Weights of a small sound classifier.
Model: 3.6M parameters, log mel input, arch transformer, activation gelu, layers 12, width 192.
Training: nadamw at rate 0.002, 28600 steps, batches of 128, held-out accuracy 97%.
Rows from block 3 of a small sound classifier, named by matrix and row number. Rows with one number belong to one neuron. Each number is 50 + 15 x the weight over its row's rms, rounded and kept within 0 to 99. All counts start at 0.
After each neuron's rows are labels from the 100 clips, of 14976, where the neuron reaches its highest value: "top examples" is what is common among them. Only what is clearly more common there than usual is listed. The data: single English command words and digits, spoken by a formant synthesiser in many voices. In brackets: how many of the 100.
# fc1: MLP up (model.blocks.3.mlp.fc1.weight, 384x192), inputs 0-47
# fc2: MLP down (model.blocks.3.mlp.fc2.weight, 192x384, transposed), outputs 0-47

fc1.63:66 59 09 54 71 47 30 60 61 64 25 77 44 21 69 39 24 44 52 84 54 54 46 63 54 48 54 60 16 39 55 61 28 54 65 46 46 54 33 30 40 55 38 38 72 56 35 49
fc2.63:43 34 82 53 33 45 52 50 34 44 68 38 42 45 54 41 50 13 39 55 59 33 50 66 29 45 65 58 69 49 40 33 44 52 41 64 39 37 61 80 52 50 83 56 22 54 55 44
top examples: voice: deep voice (98)

fc1.126:63 52 37 37 42 60 24 46 61 65 65 68 40 45 42 39 98 60 60 25 57 65 60 70 45 64 27 50 44 55 51 63 39 29 55 46 40 55 36 24 74 60 42 49 59 66 45 25
fc2.126:38 72 84 54 46 54 32 55 46 71 35 57 82 48 41 35 55 48 48 35 46 59 66 58 67 34 56 41 67 28 39 79 45 78 61 70 65 49 31 55 55 31 70 50 66 41 50 47
top examples: voice: child-like voice (100)

fc1.354:86 48 47 58 46 46 21 35 57 57 69 88 39 38 55 27 62 38 43 19 66 42 58 70 46 60 45 54 44 62 55 39 56 01 53 44 39 35 44 40 45 49 42 52 49 75 29 16
fc2.354:37 49 80 58 58 61 54 52 29 80 43 46 64 55 47 29 54 46 70 48 44 64 51 40 49 45 63 47 70 24 52 64 42 79 23 61 40 32 35 75 55 46 71 28 53 45 74 52
top examples: voice: child-like voice (100)

fc1.212:58 42 59 46 51 51 28 43 47 64 54 69 41 42 72 38 61 57 59 48 64 61 62 43 44 42 35 59 46 62 59 40 74 31 52 52 44 55 53 19 52 47 48 51 58 44 36 47
fc2.212:43 56 80 59 65 36 49 39 36 65 53 56 80 65 47 32 68 41 61 48 56 54 41 48 41 63 71 34 71 18 32 56 39 49 39 34 63 45 61 63 45 55 76 31 57 47 65 54
top examples: voice: child-like voice (100)

fc1.364:54 43 74 38 61 60 41 39 54 73 21 49 39 50 57 36 68 61 57 31 58 45 58 49 63 29 44 54 54 62 58 40 74 42 30 69 40 27 40 41 59 63 54 68 40 39 51 55
fc2.364:50 52 59 62 57 53 47 32 37 72 55 48 99 72 69 42 48 53 68 43 38 63 41 43 46 57 81 35 60 29 60 47 34 52 43 56 91 35 56 59 51 47 51 44 53 50 71 32
top examples: voice: child-like voice (100)

fc1.296:50 37 05 54 66 49 47 40 61 49 33 49 38 26 71 58 48 46 50 65 48 45 44 39 37 56 47 59 20 49 62 67 54 65 56 60 35 63 42 32 55 37 38 38 65 52 47 62
fc2.296:41 51 77 44 31 47 58 53 32 50 80 43 58 40 37 47 35 16 57 41 46 27 24 36 15 60 60 54 66 62 49 29 57 49 47 56 53 34 48 82 51 60 70 65 15 41 54 51
top examples: voice: deep voice (100)

fc1.334:60 45 11 62 71 55 51 53 49 58 19 53 42 22 91 62 22 47 37 75 47 48 57 49 52 46 40 58 31 48 54 48 39 49 50 66 45 50 42 32 45 56 46 39 59 49 27 54
fc2.334:41 42 86 56 43 51 47 49 46 60 76 38 79 46 60 38 51 11 36 55 42 28 44 35 26 51 71 54 73 45 37 19 51 44 52 62 70 43 49 79 56 49 87 54 22 28 42 48
top examples: voice: deep voice (98)

fc1.30:69 47 13 56 67 49 44 56 50 58 21 66 44 29 82 58 20 48 46 67 48 53 48 56 55 47 45 68 39 57 63 49 50 49 51 63 45 51 34 20 48 58 48 45 67 46 31 49
fc2.30:27 50 85 57 35 47 56 50 33 44 73 39 66 59 46 54 42 16 45 57 46 26 42 45 28 50 74 42 76 29 35 33 49 52 46 50 63 43 52 92 51 47 82 50 20 42 52 58
top examples: voice: deep voice (96)

fc1.147:50 40 67 62 61 51 59 59 58 69 28 50 39 51 66 26 39 48 52 71 72 32 59 36 51 23 40 49 56 42 62 45 48 57 44 71 44 30 36 51 51 40 57 55 37 36 48 63
fc2.147:35 46 67 62 61 57 52 22 48 77 50 46 99 77 48 29 53 44 64 61 44 55 53 32 50 45 68 30 69 28 48 39 52 58 35 55 83 29 77 60 64 49 62 35 47 28 71 51
top examples: voice: child-like voice (100); /ɑ/ (30)

fc1.200:52 33 77 33 73 67 44 39 47 71 44 42 41 55 54 42 59 70 61 29 36 57 50 46 52 24 44 55 59 66 57 24 77 44 34 66 44 23 53 51 54 69 60 61 32 42 51 57
fc2.200:36 48 43 46 51 44 39 30 46 71 63 56 99 77 56 53 48 64 63 42 50 54 31 47 43 67 78 39 53 41 51 55 47 58 33 45 91 45 63 48 47 56 41 49 49 45 70 30
top examples: voice: child-like voice (100)

fc1.196:74 48 48 47 38 47 35 40 36 74 47 66 40 26 75 42 64 62 57 41 65 48 56 53 40 55 38 52 32 56 53 46 61 22 53 45 46 48 45 16 59 39 37 33 60 56 24 47
fc2.196:24 63 88 62 47 36 48 32 30 57 46 53 65 60 40 45 61 33 37 68 54 45 50 56 51 53 57 31 72 22 31 56 51 60 43 36 54 43 67 61 47 39 77 42 56 27 53 55
top examples: voice: child-like voice (100); intonation: falling (48)

fc1.372:72 55 05 61 48 53 25 51 60 63 36 88 43 29 67 45 32 61 42 67 47 49 36 74 56 51 46 66 19 42 60 61 11 51 74 56 42 50 54 36 43 56 33 45 72 49 26 37
fc2.372:52 39 81 47 48 56 48 48 43 51 59 34 52 41 45 46 43 27 45 55 54 48 52 52 43 38 85 65 65 55 56 38 37 52 39 71 39 28 60 91 48 52 71 54 21 39 46 53
top examples: voice: deep voice (99)

fc1.262:64 54 36 62 44 36 12 44 58 47 71 81 43 42 46 40 68 36 44 33 70 53 36 88 40 77 56 52 37 59 52 56 43 22 55 38 38 59 47 39 46 44 42 38 56 70 42 23
fc2.262:34 51 76 54 50 49 58 62 35 67 33 39 66 42 41 44 59 53 51 46 50 70 58 47 60 47 44 42 75 20 57 63 39 79 33 66 55 35 38 76 54 39 68 34 50 38 65 64
top examples: voice: child-like voice (100)

fc1.175:49 36 75 41 58 60 59 48 47 77 40 38 39 50 56 33 63 52 53 49 73 39 53 48 57 29 41 51 59 62 56 34 73 45 39 62 39 30 51 48 56 61 62 56 38 27 40 58
fc2.175:44 54 64 56 49 55 46 42 41 68 52 55 99 74 57 43 41 47 65 52 38 57 50 37 52 44 72 37 72 36 55 54 40 50 41 51 98 32 62 58 56 54 55 39 61 51 72 36
top examples: voice: child-like voice (100)

fc1.298:63 58 13 65 57 51 32 59 50 58 27 65 38 23 71 53 28 53 49 69 42 52 51 56 45 54 47 64 21 38 63 53 16 54 74 52 39 51 36 33 46 58 43 51 78 59 34 64
fc2.298:32 43 82 52 48 57 56 53 44 61 69 32 52 40 58 45 48 12 40 54 42 36 43 40 29 41 66 56 71 45 44 23 49 57 37 63 47 20 61 88 63 55 86 49 19 29 48 60
top examples: voice: deep voice (100)

fc1.67:53 34 70 50 61 58 34 44 52 76 65 56 42 47 56 32 67 51 55 38 47 47 64 41 46 42 37 56 51 56 61 32 78 39 32 59 43 23 62 51 54 42 57 57 26 36 35 57
fc2.67:50 55 55 59 57 46 48 30 41 80 51 46 89 86 59 34 45 57 72 38 33 59 37 39 47 59 61 26 60 24 56 59 55 44 47 41 81 42 74 69 47 56 43 56 54 59 70 41
top examples: voice: child-like voice (100)

fc1.121:45 42 85 36 63 64 47 40 45 73 36 47 39 51 56 40 51 50 61 45 48 44 62 46 59 25 40 48 65 52 54 30 76 56 35 71 42 34 49 55 53 50 66 58 33 31 62 52
fc2.121:50 38 55 56 57 50 39 32 43 89 61 66 99 71 64 33 44 55 75 50 36 63 37 38 45 58 71 32 64 26 52 60 41 54 32 56 81 36 75 55 54 50 50 35 59 39 74 37
top examples: voice: child-like voice (100)

fc1.28:83 50 40 51 49 49 24 40 54 45 71 78 40 35 51 33 64 38 49 42 73 42 70 83 43 72 57 54 40 53 57 53 44 20 56 36 42 40 41 31 50 47 43 45 55 60 35 23
fc2.28:21 53 68 56 56 54 63 60 41 69 31 42 74 47 27 21 50 60 47 72 57 73 64 41 67 46 49 35 65 23 61 69 45 83 35 54 55 36 30 62 55 53 62 32 58 22 68 80
top examples: voice: child-like voice (100)

fc1.278:67 53 16 53 62 53 32 61 54 57 25 67 41 15 74 57 25 46 47 65 47 49 55 60 50 49 40 71 23 46 56 42 31 50 58 62 43 54 34 31 54 54 34 46 64 59 37 55
fc2.278:35 40 84 45 53 52 63 59 42 60 75 32 60 51 49 47 47 12 44 66 35 27 45 39 23 45 60 45 73 50 41 19 73 59 33 55 52 34 60 85 50 59 78 52 07 24 51 64
top examples: voice: deep voice (100)

fc1.204:58 51 13 63 70 54 51 58 51 63 14 58 45 31 85 60 20 46 41 73 54 54 48 51 57 46 41 64 36 50 58 54 48 52 51 66 47 49 42 23 53 49 46 32 65 51 22 57
fc2.204:34 50 84 62 44 38 50 54 39 49 81 47 77 55 57 55 50 17 49 59 53 24 40 51 17 52 68 45 74 35 31 29 63 51 45 49 70 48 68 75 43 50 85 46 24 26 57 52
top examples: voice: deep voice (95)

fc1.132:62 45 35 63 49 42 30 49 49 63 72 85 43 43 48 42 60 59 49 41 68 63 50 62 21 93 44 60 25 42 59 54 51 42 59 38 41 41 54 29 44 26 22 29 60 55 54 35
fc2.132:23 58 82 63 75 46 56 36 38 77 40 44 62 63 42 39 70 49 55 72 33 54 63 36 61 39 42 30 76 15 33 67 58 59 43 46 53 24 43 74 35 45 78 35 54 25 67 77
top examples: voice: child-like voice (100); /ɪ/ (28); /z/ (27)

fc1.323:68 44 24 53 70 48 41 47 53 60 23 61 45 30 82 55 25 52 55 70 63 53 47 55 57 44 51 65 33 42 55 52 54 54 45 67 49 56 44 14 56 56 42 28 73 42 27 59
fc2.323:42 50 84 63 37 42 54 56 35 42 72 43 84 59 57 50 50 19 48 51 56 26 44 48 30 53 66 45 70 29 28 44 55 57 50 48 76 57 57 79 43 49 75 45 27 48 58 49
top examples: voice: deep voice (51); /ɝ/ (39)

fc1.282:63 51 00 57 67 57 42 56 43 51 23 57 36 27 76 62 17 42 35 70 47 49 48 63 55 39 48 65 21 43 54 56 27 54 63 57 41 63 42 32 57 55 37 47 68 48 32 62
fc2.282:37 43 83 53 56 55 62 57 42 43 72 41 64 49 52 44 52 10 43 67 46 34 48 38 29 45 71 48 74 53 37 19 66 67 35 60 56 35 61 81 69 45 78 49 17 27 54 56
top examples: voice: deep voice (100)

fc1.131:69 48 42 48 41 47 12 49 58 68 71 90 40 25 51 38 59 52 60 39 63 60 53 82 37 77 41 73 19 57 51 52 55 23 56 45 43 58 52 23 43 44 29 39 56 60 38 25
fc2.131:24 56 86 51 70 47 58 38 39 76 42 40 69 77 36 38 70 44 61 65 30 58 61 43 56 50 53 30 78 25 41 62 66 55 37 40 59 27 53 75 42 58 77 40 48 26 73 67
top examples: voice: child-like voice (100); /m/ (26)

fc1.316:68 33 42 64 42 60 45 44 43 52 94 86 38 48 42 37 67 34 33 59 63 51 58 63 36 81 46 59 35 70 49 35 68 23 37 31 32 62 68 38 39 45 44 39 43 50 45 54
fc2.316:42 54 87 61 68 53 56 44 40 76 34 53 85 55 36 20 61 49 69 55 44 52 71 39 68 30 45 47 82 27 41 61 51 78 36 53 62 26 42 74 50 29 76 35 49 30 60 53
top examples: voice: child-like voice (100); /z/ (27)

fc1.219:72 50 36 60 51 45 15 49 64 55 77 75 43 42 45 39 82 41 56 28 51 52 44 78 42 86 41 53 32 56 48 60 60 08 66 33 39 63 42 37 41 44 30 53 56 63 35 24
fc2.219:33 53 74 68 47 52 64 59 32 78 37 35 67 52 48 27 62 46 62 53 48 64 55 49 57 43 48 44 74 28 50 65 40 73 39 55 46 33 39 79 55 34 74 31 57 31 70 68
top examples: voice: child-like voice (100); /z/ (30); /ɪ/ (27)

fc1.155:59 46 18 47 57 44 24 53 51 35 30 68 39 17 62 60 24 35 35 62 47 57 57 77 42 56 47 66 21 44 63 44 24 51 57 60 44 63 41 34 45 46 38 56 69 62 32 59
fc2.155:46 31 69 51 59 51 56 58 38 55 73 36 40 35 50 47 47 26 43 52 52 49 36 45 25 46 63 61 63 38 60 27 48 58 35 59 32 23 48 91 59 38 64 43 09 30 44 69
top examples: voice: deep voice (100)